Rows from block 9, named by matrix and row number. Rows with one number belong to one neuron. Each number is 500 + 40 x the weight over its row's rms, rounded and kept within 0 to 999. All counts start at 0. Numbers have three digits each. After the name is the row's rms in percent of the matrix's.
# fc1: MLP up (model.blocks.9.mlp.fc1.weight, 1024x256), inputs 0-85
# fc2: MLP down (model.blocks.9.mlp.fc2.weight, 256x1024, transposed), outputs 0-85
fc1.410 087:464500498502500500500500500500500500500501501500500500500500500503500501500500500495512500500539500497500500501500500501500500501500501502501503500499497501500500500500500503415500506501500500505500500519500499502500500500500499833500500500500500498502498500
fc2.410 032:502499502500500506496130494500504504500472478504500507500508501480494488492503509480491494499153529500498506499499498500497501502498498506491502503500504495503493503501510502446500489498511500501495494501500503503500482500501491497500491500500492500496498510
fc1.411 130:500500485507500426567500512500500488500500516498499501499500512500501501502499504496508498500500501503609498484503501501616500505500273503498503500501319499500500501497500513437501489499500500500504495509491500500501455499501487477496500500490501500501498501
fc2.411 143:486500500500500487401497504500500506501500492485482500498498500503506509503501504579501500499501502500493500500504501500500500495502508500501497502561785500482504511329500500493497498502500494500497500497495500512495519492501502510495500500482503500497516495
fc1.412 132:500466500500500500499500504500500500500500501501500500500500502500500500500500501364512500499501500500501500501500500500502500470500498500500501500500501503500500500494500500392501501500499498500500500500500500500499500501500501500496500500500501500497500500
fc2.412 025:503415500501500500502827486499513505498492529500501507501499507508493491505515506501501452484488521500498505506495498500503499485500508616504533499500654494484501519502540501479480513498502496427497492505491499507500492500500493496499487512476497489475501496
fc1.413 101:500500501500500501495498500500500502505500500500500500500502500501500502499500500501564500500500499500500500415500501500503501497500500500500500500500499500500500500539501487442500441500500499500500500504500499500500479500500500500500500500500500500500499500
fc2.413 052:500498500500500500505504500500497500506500500500497500500509500500503497504498492499508501481498500500500497517493500500500504503503498501501504498499497502499500503500504500493500508499500500504500495494500497500501509500497504501500501500500499500499501501
fc1.415 281:500377500506499500500500500501500500506303500499499500500539434500503502506499493421549499500500504504640502500500500501506360503497500528501505500395500500502499556521506470500500500500562499500500500629503500500500475500500444500500394499498501441498501501
fc2.415 276:501500497501500487500521500500500500500748500500502501486500536501502500501500500500500501500501383500500500500504500498491557500505501500500503500500500500500612501500488500518500500501289498499499543498499500500500633499500501502500500500501500515501497498
fc1.419 357:499499500501500500599499500550394498500500500426500500499500500500500500500500500499500500500541500500499723500500500494500500501505466499574517501500500624509500499505501491498498494412498500428494500500500500495590500500501466498500500499500484500500500500
fc2.419 344:500500498500500499500500500459589499500500498501511470498500501500500500501499500520500502500497500500500476500500500500478500502500645495498483499498500399500500500502500500674500500508499500645500499500500500499500658500499500500500500500501500500539436500
fc1.421 193:499424497500500401502501503498500496500500542496500500504499500499502676512500501500640500499499500500501499500500500500500485500540501502500500463476497499495551501498501500502509501503498492501502509499457503520501522500518497500500499491492385453500500500
fc2.421 184:494498648500500604500501498501497500505502416500500503500662522508502497501500493499501507499481500500500500851500499500498501500500499627500502500501631500499500496500504499567499610513501500500497498492560500502500501500498501502504500501500500467500501500
fc1.426 046:500500499500500500602500500500500500500500497498500500500500500500500500497500500500498500500500500500500500500500500500500499500504500500500500500500500501500500500665500500456500453500500499500500492500500500500500494500500500500500503500500500500500499500
fc2.426 030:500501500500500500496501500501500500500519557506500500500500501500500499500501500500501489483502500500500500503500499500498519699517503493531501500500502499500500498000499500492500509503473500500500500498500500500500505502500500500500502498500500500500500480
fc1.428 076:495500500499500500499500495394500500500500501500500506500500515500500500499500499502499503502597500500499500117500497502496500500501502500500501500500499500500500500500500500443500494500499501503500500497500500500500498500500500422503500500500499500500505500
fc2.428 057:501500500502500501498500500500500500500500502500500500500500500500500500500500500500500500500000500500500500500499500500508500501500500501500500500500500500500500503500500500496500527500500500500500500500500500500500500500500500500500500500496500500500501500
fc1.434 089:343400500656500500863500500500500500500499502340499500500500315499500500604500500500506500500739500500500500501500500506500500500502500500500500500500500500498500500587500500489500503500500491501500499500500500502493500500500499501500500500500500500500500500
fc2.434 017:500496499504510482509506508487499500499479513514521500500497499457500500512500494510500500498506499500496492500480493492500480499514510492486502500494496497509500509500494509577498511511495499500508503500495503456500505493490493497495489512508505500500471492
fc1.437 269:501500390500501500500596500500517505450500556500500500445500464502500499534499500497502500500526711500502486500493500500500501500418500497500490500498501500500499495554495506500504500497541495502500498500449500492499499500449500500498500499500501514500500500
fc2.437 325:500498500500500499501500501499500500501498498500500349498499502501500500564499500500500500400501500500500500499499274499470502500461503383500500499500500500500500381501499516487508510500500500500500528514500491500502643500492501493500502500500500495595500507
fc1.438 199:501509499500502500501501500499499496500501500506510498500501503501499500499489481355666499501715499500503500507501523500500509500490473498492516499500495519602500499500499500501500401473497509508477500490500479489500497497329500501500501499503501505504498500
fc2.438 196:495498500500500500501500497588541500509500500508501501500688516399497498582498500586501500461502564500500500501500500499421511520500500500500500500500499500501499500522505498469498520500493501502500498520511499500501500499499499500500500503500499495500500589
fc1.443 179:496461457503500500588501520500500498500500498500504487500327502550492511500498500489500511500622502499515499500507500504500497501482496499493503499498500592516500499499500498500500494501526504500499533500480499494514374494502498500499500505500500500501480503
fc2.443 177:497500497500513491315500499500506507499500500516511498500503500495500407500500500502291504500501500500447504498498497495489500509506500499500500501490578500335499634501501499498500507515500494501420500503500506499510503499498497499500499496500503500499500499
fc1.444 051:500266500500500455619500500500500500500074500398500500500500501500500500605500500498500500500544500500500500485500500499500500500500500500500500500500501500500500499560500500363500475501499499500500500499500500500500500500500499500500500500500500498500499500
fc2.444 013:500498500499500501504500500499500500500493500498500500500499500500500500500500500501502500497498500500500494500495500500500500499500502499504498500500495499500500502500501503500500511499503500502500500500500499500500500500499493500500500501500499500502500501
fc1.446 195:412295453500500499516504500501502500459491598500500524540499500499506497500533502501528488500498499499484497500485502502525496500544503497522500499500496500491500498500500502476497501502498535470500534500500500502499505500513473508496496500500500494500501499
fc2.446 249:475496523500455710503500499500500500500540419498500500481588499500500500500499334509500501501500499500526500670500501499500499498500500545502500499500500500499500500499500501499468501503500500497500499500500497506501500500500500504502500522500422500500501506
fc1.447 083:500501500499500499505500500500500500500501497500500500500501500500500500500500499500529500500754500500500500500500500500499502501499499500500500500500500500500500500500500500318500500500499501500500500500500500501695500500499500500500500500500500500502500500
fc2.447 049:500501500502500498500500500500500499501500519501500496500498500499500499502502501500500500499510495500499500501500500500500635500501501498500503500500500499498502500502500500516500500501499500500500504500499497501500508500500499500500500500500502500500500500
fc1.448 084:497500500500497500502500499500501202500502501367500500500501507493500492507500499500498500500692497500499497499500500498498501500500499501500500500500502489500500498499500501460500483501500504497503503525500500499502500500500500501500501500499499502500500501
fc2.448 044:501500499523503501502502500495499498500496518500500500494500497489500494501500508498497487500499499500500496498493500500501500500385510501514503499500499503497500513488501503502511491494503501500500495516499498500501529511500482496500500500497500504500510499
fc1.461 092:499500501498499500500496500499499500500502501501500873500500500499500500500500500502499499500498500500502500329503500500498500499499500501499501500501500500500500499507499500425501500500497501428500500498501500500500500500501500499503500500500501500500500500
fc2.461 037:497495500500501520529524500500498499497500488506503496500499500507496497482496500494508498500506503500496474618499498498505508513500502500513486493491496547518501499498500500495501504498511496503501488501476488501498495498498505500493511499499504500500484496
fc1.462 213:500500500498500500500500503497500500502500500499499508470496503550510507500500507500500500500500499496612498500500578501515500497500499592483500500501362499500509503509500500501502500496499500500501501500501502509500405501496500499501499500501500500414502320
fc2.462 180:503500499501508498500499501501589500500495508501500501500500500500499466533500500545502500496475500500493499502399500500500499500540500500845500501500500500457500500487508520565499679500500501500501500474499500446500500499500500500500501512500500499500500500
fc1.463 041:500500500500500500501500500500500500500500500500500500500500500500500500930500500500500500500618500500500500484500500500500500500500500500500500500500500622500500500500500500397500500500500500500500500500500500500500500500500500500500500500500500500500500500
fc2.463 008:500500500495500500500500500500501503500500502492498500500500500500500500500500500500500500500429500500500500500500501500490500500500509500500500500500500500489503501500500506999500500496500500500500500500500500500500500503502500506500500500500500500500501501
fc1.466 186:501501477494493504494501501496515501500510499501500529489499500501500480496491549501493500502499500497500492504502503500500477509541503497500497500500499501500513500499497502504521321499500496495499497500501500500492508571500504499500506500500501505499501497
fc2.466 171:532499499471500500500568506472501513488545501502504497496497525499501499504499462408502499471500500500511294564478470500500500502509567481487499500459496499502510495488262534364505516492500449500513557498500502499500502516487498500500559498501496501500473522
fc1.468 239:495499500500504500533491499500500503502499500489499500500500508500550516523502500500760500501501499499550501500501500500500499500503504499500500502497472500499500495500503503500502474500496498500500500502500500505499499500501498493500500498499500492500500500
fc2.468 253:501500500503499504502505498506498499504505493516502494500503503492496500513498500562500500481500493500500500588496498498496515501500500505502506516501646499501499500501505482488499502511413503501500500500499495501500500488499496596500500498500497481497499520
fc1.472 109:499502501501500500494477478500503500501360487568500638500485500484525498500500499519488518483594501500500502497476491500503500486503513473499500504486264500500496501499629499375509343500506490501500483502500499488494253509504438497503500500498502502471524500
fc2.472 112:500500496498500500501502499493616502500487492502507499501500504484500500503500500500499500500498500500499500499500482500495462585498501413500480497460500500498499499482501499611500504500501500474500500500500500500501562511500500403501500515500501497500496491
fc1.473 115:495500477509501497498500500507500500486493547497500497500502500500500503500500496503503497496593495502504500500499501444505504500504496499500509502500487500500500508500500499500500500499499500500501500502511500502499484507500502500500500500499500499328505500
fc2.473 077:481487500495500501508505499500501500500480493500501500502500505499498496502505500499502509497000496500498500528500488500429501500403509500499501493493502499499500498495506501477500500501511499500499503499500500502500500500500500500500500499461499500500500501
fc1.474 225:492500494526498445500501500500498499500500500500500453554500447500500500409497500383501500499500438500505501500500501500499503500499495501494505500441499523501501441500500488436419500512501504493499500500498499500500482496502438500500500412500500500501331500
fc2.474 312:392500500500498500501500498500501500497499500500500559500500493500500500500500531500499455502491676500499500684500500500500500366509500505534500500500500500363500668422500500500365517531500500499500500499498499502500500499500500578479499500500500451500500499
fc1.478 067:500324500500500500500500500501500500500498501500438500500500500467500500500500500500502500500771500500500500500500500500500500500500500500500611500500551500500500500553501500498500500500500500500500500500500500500500500500500499426500500500452498500500500500
fc2.478 029:500500500260500500505499500499500500499500502499500501500499500500500500500501503500500500500499501500500128500500500500500498500490500500500499501500500498498501500500501500497500500500500501498500500500500501500500500500500500500500500500500500500500500500
fc1.484 093:501501500500500497500501499500502443499497501496500498500500500500500499686500503500543500500576500499499501498499500387500500501506505498500499500499498500498500500539500324494500500500507499502500499500496500499500499500501498359501495500499497500498501500
fc2.484 053:493491500500502500515506499505499500500500494500505500509500505505499498511510500500504505494273500500499505499515482500453501500500499501500502500499503499500500502500504503499500500530498500500499509499798500498500504497500501499499495496499499499500501500
fc1.487 095:500360501502502500501500500503500501500366498500501498502500498500500502500500500504665500500539498500500500500494499501501500500499496500499501500500501500500500500499500500393500501500500500300500500509500500500500500500497500500494500500500499498500499501
fc2.487 020:471501502497500500506503500498502501522433497494498500512518494500498500482505500487477511501502506500500498496497502500499467500490501506504467498499493502412500486478525508999501483499575498498488496501498498489502448470530484498504500670467490501501535509
fc1.489 048:501499500500500500500500500500500501336500502500500500500500493500500500501500499500500500500636500500500500500500500500500500500500500500500500500500504500500500500503500497274500500500500500494500500501500500501500503500500500500500500500500500500500500498
fc2.489 029:500500500500500500500500500500500500500500501500500500500500500500500500500500500500501500500500500500500500500500500500500500500500500500500500500500500500500500500500500500996500501500500500500500500500500500500500500500500500500500500500500500500500500500
fc1.492 222:437468320529500407515506500500500342385500500501506500560500412499500498500500500499561500500497500502497500475500446500500501501497499504527514472501500499508500498500500500501497503501501545501505499500330500495502500500500498501499500500501500500508494501
fc2.492 176:493500497500500499505500497500499497500502497500500501500500500500500500500513500602498494502405505500500499853497500492500499492509503489589500506501500501361499519449501500500500563510437500500494499500500493496507503500500500500499502501497500500498500499
fc1.494 078:501265500500501407499501499500501501500500500497499499500500500500500500500500500500500501500522500500500501500499499564589500500502500500500500500499309500499500500501500499065500500500499489434500500500500500508499500502500500499499500501500500499500500499
fc2.494 039:496488501505499501507502498500503501499470473494499500505498501502500503507502502498505502472500503500497498491498492502500497466503496512498495499501499502478502569503507502504487493497505499537504510499490500368501513500502493499500481502495499483502501999
fc1.496 161:446504499498498496504502503500500496500501488500500500500496500500500519499498499500500516499567500500504500502501500504499501499501500491482501499499494502500501500496499402499500489501500500501505936500489496483610446499505492505500503501532491500500498528
fc2.496 105:395493527506501501501497492499417569500485496501506500531501498497496499495554539497487322501486507500499501494499495500503559456500497512500499504478508501500498495501503500492497497503512503500453491500498476500499498431554489499500499496469500500457498482
fc1.497 117:509507501503477498499500499499499500490504501348497496499499500511501498503500518502758488499765499483514500505497503500508510500502508540548504500506500504501501500498499448472466505500779505505496500500495497499499445496494510502500502523498501507500500500
fc2.497 102:500500500497500517504510501499500499500500462502512499500502501502495499501493474500500501487000499500503496495500498498499501502498497499501502500498499501510499499500500500562505468502499499500500503500506478499500501500500521499494500501503498498507497505
fc1.498 051:500281500500500500500500500500500500500500500500500500500500500500500500500500500500500500500685500500500500500500500500500180500500500500500500500500500500500500500500500500429500500500500500500500500500500500500500500500500500500500500500500500500500500500
fc2.498 012:500500500500500500499500500500500500500500500500500500500500500500500500500500500500500500500500500500500500500500500500500500500502500500500500500500501496500500500500502500493500501500500500499500500500500500499500500500500500500500500500999500500500496500
fc1.500 058:500453500500500500500500500500500500500500500500500500500500500500500500500500500500937500500639500500500500500500500500500501500500500500500500500500500500500500500500500500187500409500500500500500500500500500500500500505500500500500500500500368500500500500
fc2.500 005:498500500532500502502527490550506501500478488455500461507495500510499501533543502530505500488490500500497499496499500500533500471595503512614504500497482394452519706495519500488494505511501498498500609500497490536500590500515500506498375462476498496500521505
fc1.506 240:506501496499549358500506508494492503496501683500500505501498501546602553640494509500829499500609499496568499502565505500500501499500502500501497500448499509494502558498499500501500501501500494500457501498499496500500500500500500506393503500494500487490500427
fc2.506 254:502556500500499543503503493500509498474491489500500501502498502500500495413500503456500500619495668500499498500500495541494478655479499512500500500500500501506500491470505499443500500500805500501495347499498499500500371494494500500498500498500500457500500500